Rows from block 11 of a small image classifier, named by matrix and row number. Rows with one number belong to one neuron. Each number is 128 + 32 x the weight over its row's rms, rounded and kept within 0 to 255. All counts start at 0.
After each neuron's rows are labels from the 100 images, of 14976, where the neuron reaches its largest size: "peak on" is the class under the peak. Only what is clearly more common there than usual is listed. The data: patchworks of several textures. In brackets: how many of the 100.
# gate: MLP gate (model.blocks.11.mlp.gate.weight, 384x192), inputs 0-95
# fc1: MLP up (model.blocks.11.mlp.fc1.weight, 384x192), inputs 0-95
# fc2: MLP down (model.blocks.11.mlp.fc2.weight, 192x384, transposed), outputs 0-95

gate.297 [ 86  80 134 110 140 150 129 137 105 109 113 147 116 162 162 133  83 127 144 133 123 124 118 107 132 112 124 162 166 120 110 117 185 143 147 149 111 148 143 115 172  99 178  90 102 143  89 177 104 146 173  91 157 134 252 130 146 200 132 145 128 105 123 154  59 119 144 131 150 143 118 129 196  92  84 144 147  72 122 110 115  64  66 107 143  96 183 149 139 207 147  92 138 104 142 153]
fc1.297 [176 121 130 180 127 172 109 118  90 118 168 139 125 163 106 122 160 108  83 124 129 188 126 154 106 162 147 136 100  94 144 171 148 141 118 126 137 128 110 128 122 165  93 152 107 142   9 175 130 111 127 168 115 112 121 165 146 142 118 142  60 149 171  66  85 119 102 181 104 103 108 134  88 136  92 101  79 212 111 133 114 107  90 109 115 112  77 113 148 118 163 103 103 150 162 177]
fc2.297 [107 147 141 199 112 129 120  82 189 105 176  94 177 112 164 137 189 119 124 169 162 150 170 156 114 141 128 154 144 115 155 130 152 103 116  88 109  62 114 127 128 170 121 108 141  98 101  88 135 118 104  99 114  72  44 115 170 152 118  48 129 201 143 122 177 143 115 134  96 135 144 121 128 197 133  88  70 154 143  99 105 111 121 131 144 227 161  69 164 122 131 173 128 146 101  70]
peak on: honeycomb (30)

gate.52 [ 50 122 114 108 134 119 133 145 131  85 112 158 117 157 153 143  82 122 140 142  81 159  96  93 142  61 123 156 204 122 132  88 154 198 120 159 124 150  99 106 120 131 164 120 150 173 123 150 167 151  78 122 165 137 160  83 184 156 160 143 136 106 101  81 180 104  99 101 156 130 112 156 198 102 117 162 135  46 156 144 136 151 103  85 127 122 201 155 133 104 129 103 157  80  90 163]
fc1.52 [ 85 133 125 134 141 133 101 172 108 172 131 116 128 103  48 139 155 135 107 177  83 143 138 172 104 141  93 104 115 127 151 108 132 139 120  84 139  77 172 102 106 184  89  92  81 166 115 123 184 123 173 145 135 154  75 131 108 116 126  86 126 102 140  89 106 192  65 108 111 153 120 143  67 124  97 129 118 148 122 158 156 123  71 158 121 170 121 136  72  74 113 101  95 137  87 180]
fc2.52 [127 154 139 167  88  96 133 139 221  79 114 123 102 103  73 110 197 147 116 150  87 133 153 164 130 121  61 133 106 105 163 145 113 152 142  75 116 104 120 113 131 144 107  81 126 139 113 125 179 139 122 115 141 113  18  98 136 129 115 105 147 177 118 163 125 180  95 127 111 111 121 167 112 179 105 130 106 113 133 162 177 131 130 120 131 172 111 116 134 163 100 112 113 107 113 134]
peak on: honeycomb (59)

gate.152 [ 72 118 109 120 129 118 141 141 158  83  68 117 117 143 195 126  86 128 116 125  88  89 154 145 140 126 108 138 112 123 127  53 160 197 136  77 128 153 153 100  89 136  99  96  77 166 136 107 169 133 147  97 146 166 194  66 179 131  96  87 154  98  56 149 161 173 194 110 140 142 112 111 201 107  72 163 174  73 125 181 150 123 155 116  96 188 140 147 159 134 133 121 107  71 103 135]
fc1.152 [185  86  84  94  89  97 105 114 136 153 126 121  63  94 139 125 115 108 124 121 167 154 133 144 160 129 119 118 134 106 109  85 125 121  97  78 157 144 185 127 118 194 104 143 114 149 166 124 153 153 215 147 164 168 131 162  68 120 105 143 154 100 116 132  93 211 216  67 114 116 115 164 126 129 144 153 126 153 133 123 133 115 177 131 133 142 121 144 131  87 114 135 133 116  92  55]
fc2.152 [138 131 134 125 112 136 154 109 191 122 175 114 111 121 140 124 134 143 162 117 153 146 167  98  96 107 134  94 101 119 151 158  92  89  96 152 197 151 143 115 136   0  99 146 127 106 186 158 134 144 140 141 156  80 182 137 119  89 139 140 147 141  92  63 123 157 169 111 151 121 112 138 128 119 111  40  89 168 108 152 207 136 131 151 141 132 136 120 111 164 123 158 100 145 156  76]
peak on: zigzag (42)

gate.28 [119 112  96 115 122 143 135 115 117 112  98 116  65 131 113 107  68 140 171  92  96 100 147 120 146  64 121 157 102  91  87  91 124 164 119 111 170  90 154 152  86 175 137 131 104 145 167 171 147 157 210  92 208 147 235 140 112 125 160 128 158 135  85 160 130 147 166  94 152 144 130 118 162  82 101 175 143  89 103 108 141 127 167 140 113 174 119 158 140 107 133 128 120  98 119 146]
fc1.28 [118 111 153 134 145 103 114 172 136 128  80 143 211 135 139 165  93 134 131 115 152  55  93  72 129 122 154 112 122 135  95 151 175 114 203 157 118 168 141 112 124 118 165 125 201 100  72 155 158 131  68 131  99  90 107 117 134 131  69 162 131 153  73 168 123  80 137 174 151 121 105 152 183  87 165 129  95  75 144 161 115 156 111  97  96 125  93 124 149 238 151 127 168 137 175 160]
fc2.28 [133 140 134 116 177 135 133 138 126 148  98 139 126 135 118 135 103 113  81 116  70 185 121 109 136 177 149  91 141 180  93 122 127 140 170 135 100 198 131 171 110 155 153  94 156 151 143 163 132 118 121 152 131 129 189 117  98 141 124 103 121 127 121 136 109  95 126 138 126 148 141 141 113  71 152 132 166 111 121 119   0 166 138 143  93  33 100 137  99 112 149 103 149 111 177 154]
peak on: zigzag (26)

gate.314 [ 86 149 118 186 116 174 147 153 133 139 106 132 147 132  95 160 102 128 131 147  42  99 120 139 134 167 117 147  96 102  98 100  99 166 141 101 127 123 119 147 125 107 169  63 146 173 113 237 166  97 112  80 117 125 226  76 182 125 100  59 147 175  91 130 105 128 126 126 132 136 141 134 200 122 135 169 135  94 108 126 109 134 121  84 110 133 101 111 140 129 124  90 142  67 111 217]
fc1.314 [127 107  83 127 101 103 110 158 141 103  69 111 102 172 182  86  37 183 131 101 101 108 107 172 155  63 111 130 137 141 141  85 155 171 118  93 130 106 130 100  79  75  99 118 133 149 199  86 142 164 161 106 162 161 134 102 124 118 123 115 142 127  95 168 146 163 178 143 127 135 105 138  86 120  96 132 129 103 127 164 148 143 151 142  70 188 141 162 144 150 124 114 154 116 125  91]
fc2.314 [119 177 134 166 189  89 145 124 151 109  80 187 103 119 164  97 155 173 123 100  75 145 157 133 148 113 112 115 127 113 130 155  92 149 175 122  29 215 119 112 102 154 142 126 140 149 139 140 148 103  86 228 151 165  84 111 117 142 100 127  98 121 134 100 129 114 126 170 142  85 140 178 133 121  98 150 163 115  99 157 213 179 122 161  78  82 115 140 165 130  86  67 155  91 138 139]
peak on: wood (39)

gate.75 [155 117 139 122 116 169 118 102 124 178 139 125 121 146  85 166 135 101 143 122  29 164  97 160 177 156 133  90 172  86  96 109 119 145 147 111 132  57 117 124  82 146 173  89 109 122 118 173 144 147 150 114 111 142 181 107 116 110 165 113 108 149 145 128  22 131 160 104 114 125 135  97  90 121 150 116 154  82 131 112 141 146  78  85 130  32 130  97 110 129 166 125 123 128 150 170]
fc1.75 [198 142 101 139  67  90 106 107 143 118 126 139  49 208 185 128 116 164 155 117 142  98 151 142 149 138 119 111 151  61 142 106  91 170 127 134  92 169  75 112  78 116 103 124 110 132 105 159 163 115 137 163  94 111 111 109 234 138 128 141 165 162 136  72 109 149 158 123 132 127 108 178 132 147 106 108 111  91 100 152  81 132 196  95 108 121 111 121 161  83 115 150 118 141 136 110]
fc2.75 [167  87 113 119 139 126 116 136  41 132 137 133  90 157 154 106 157 127 114 101 132 156 133 162 109 127 107 102 107 149 120 124  90 130 109 110 135 190 150 144 146 108 119 163 106 183 129 136 143 107 143 143 141 154  80 153  68 171 145 136  88 105 171  52 154 127 102 109 133 100 124 155  84 141 142 123 134 154 147 133  90 138 120 152 121  90 133 160  65  90  99 111 113 140 128 106]
peak on: wood (52)

gate.352 [184 140 114 119 139 148 104 133 126 192 137  98  82 112 101 111 176 134 153 127 124 123 175 108 122  95 198 139  80 126 166 132  92 101  97 165 171  68  98 140 142 163  60 129 138  87 141 135 147 184  96 160 175  88 134 124  97 112 143 183 147 126 163 154 171  91 100 129 137  75 128  93 152 129 175 117 112 154 178 149 106 138 130 108 129 113 101  92 104  74 161 176 122 148 135 145]
fc1.352 [144 123 125 156 109  55 112 114 107 172 168 123 105 160 123  73 155 113 130 112 200 153 184 138 109 148 122 165 156 142 149 150 120  99  81 135 102 179 150 134 122 143 104 174 136 148 155  67  70  84 143 160 136 106  62 156 100 116 149 122 158 173 192  79 195 110  63 119 146 140 140 140  86 172 129 112  93 129 119 122 118 147 164 168 123 171 147  92 132 107  93 147 136 159 111  32]
fc2.352 [134 137 125 118 148 116 184 144  86 128 127 160 105 160 186 109 154 132  77  89 166 164 173 167  86 130 147 207 126 145 144 105 129 145  92 202 119 123 112 108 112 161 123 139  77 165 146 145 164 123 135 186 103 124  88 118 125 138 133 124  98  75 170 114 194  97 201 144 206 121 140 162 120 146  68 153 162 116  93 128 171 115 119 101  92 138 124  99 163  37  96 119  94 175  71 103]
peak on: wood (33)

gate.329 [174 100 121 133 145 110 160 158 105 184 124  67 107 157 126 124 114 127  77 123  90  96 168 164 122 121 150  89 129 162 120 127 149 113 137 134 151  67 105 104 131 122  36 140 110 104 126  91 162 118 128 187 114 125 134 138  83 123 118 131  79  82 190 163 125 170 106 142  96 109  74 129  76 142 144  98 162 142 128 144 151 121 114 100 104 119  95 126 118 126 169 136  64 167 149 121]
fc1.329 [ 60 124 135 123 165 155 118 132 136  95  49 134 149  87 170 127  45 127 130 174  55 141  82 115 156 107 134 144 162 143 152  98 207 170 156 108  82  98 104 132  91 132 153  83 128 129 122 116 138 180 137  87 182 121 183 100 151 141 127 135 136 128  81 187 114 126 184 138  99 147 112 116 156  67 108 147 109  84 150 146 131 138 120 107 126 140 133 168 171 101 178 105 163  66 124 164]
fc2.329 [141 118 128 119 104  93 100 118 174  95 143  63  81 110 109 158 176 113 112 155 135 128 198 137 146 141  85 113 144  70 134 142 149  87 139  67 123 112 141 126 140 146  66 114 153 124 101  74  80 151 118  92 135 101  68 134 179  56 139 169 152 169 159 130 170 194  89  97  89 129 143 109 137 173 122 126 132 133 138 116 109  93 159 124 152 155 154 174 103 129 137 182 121 125 146  60]
peak on: honeycomb (26)

gate.65 [188 106 123 119 139 177 145 116 117 131 138 131 164  98 127 106 104 134 131 118  77 111 153 117 121  62 169  93  88 163 135 127 101 123 131 139 153  42 110 128 100 124  72 124  94 102 171 127 160 192 142 124 209 115 173 156  94 130 173 131 131 130 139 173  96 116 151 130 117  76  85 117 115 108 125 119 179 142 148 154 106 123 128 112 114 128  48 115 142 133 178 196  88 133 159 144]
fc1.65 [132  99 131 140 156  76 130 108 102 125 149 124 171 165 164  95 110  89 102  81 216 122 210 120  87 102 136 143 137 114 116 134 145 100 126 153  69 170 141 124 133 116  82 199 117 148 103 106  90  96 167 156 127  96 126 158 107 131 154 111 137 131 143 122 177 118 126 109 154 130 130 145 176 155  72  91 111 116  78 100 146 133 142 119 112 220 148 128 203 189  99 216 101 174 134  68]
fc2.65 [ 96 154 138 118 144 138 111 141 101 105 109 135 140 132 169  89 144 164 124 111 136 164 146 133  75  91  90 167 103 187 164  98 135 173  83  85 123 113  37 143 146 133 124 115 123 143 154 138 179 151 179 128 136 175 158 110  94 212 135 134 107 132 129 166 112 120 220 153 152 151 145 123 124 120 105 155 144  97 111 153  65 119  90 104 138 166 111 150 186  36 108  99 114 131  80 165]
peak on: wood (73)

gate.42 [101 128 146 181 116 146 139 142 112 129  95 123 157 149 124  82 172 130 112 103  97 168 136 169 142 124 101  77  77 129 101  96 120 141 116 116 114 155  96 137 114 172  47  84  74 131 144 121 135  90  91 144 167 153  53  78 174 125 111 103 114 130  88 137  50 121 237 118  85 116 146 130 124 136 126 111 182  87 139 127 144 126 110  73 106  87 117 149 132  61 128 136  68 126 160 147]
fc1.42 [ 70 180 116 147 131 127 136 129  35 153 126 128 156 101 124  96 132 124 131 141 123 117 144  83 136 121 143  90 142 187 136 122 140 130 163  92 113 154 127 148 174 158 142 106 150 106 128 114  62  97  89 119 119  98 140 157 171 138  54 135  89 117 146 111 117 148  73 176 157 113 137 152 200 117 197 104 160 123 125 158 116 125  67 140 141 114 207 118 155 121 152 131 115 130 181 116]
fc2.42 [102 137 138 114 154 150 101 165 179  68 104 153 124 128  59 150  60  84 118 143 152 157  96 121 114 149 121 140 204 149 139 110 137 158 164 164 103 160 150 124 153  84 164 104 143 124 168 104 110 115  75 148 108 135 145 146 154 171 107 147 127 110 129 162 108 100 131 108 111 140  95 153 120 119 159 128  69  28 121 147  71 152 107 164 128  76 164 162  90 214 118 105 162 176 127 140]
peak on: zigzag (27)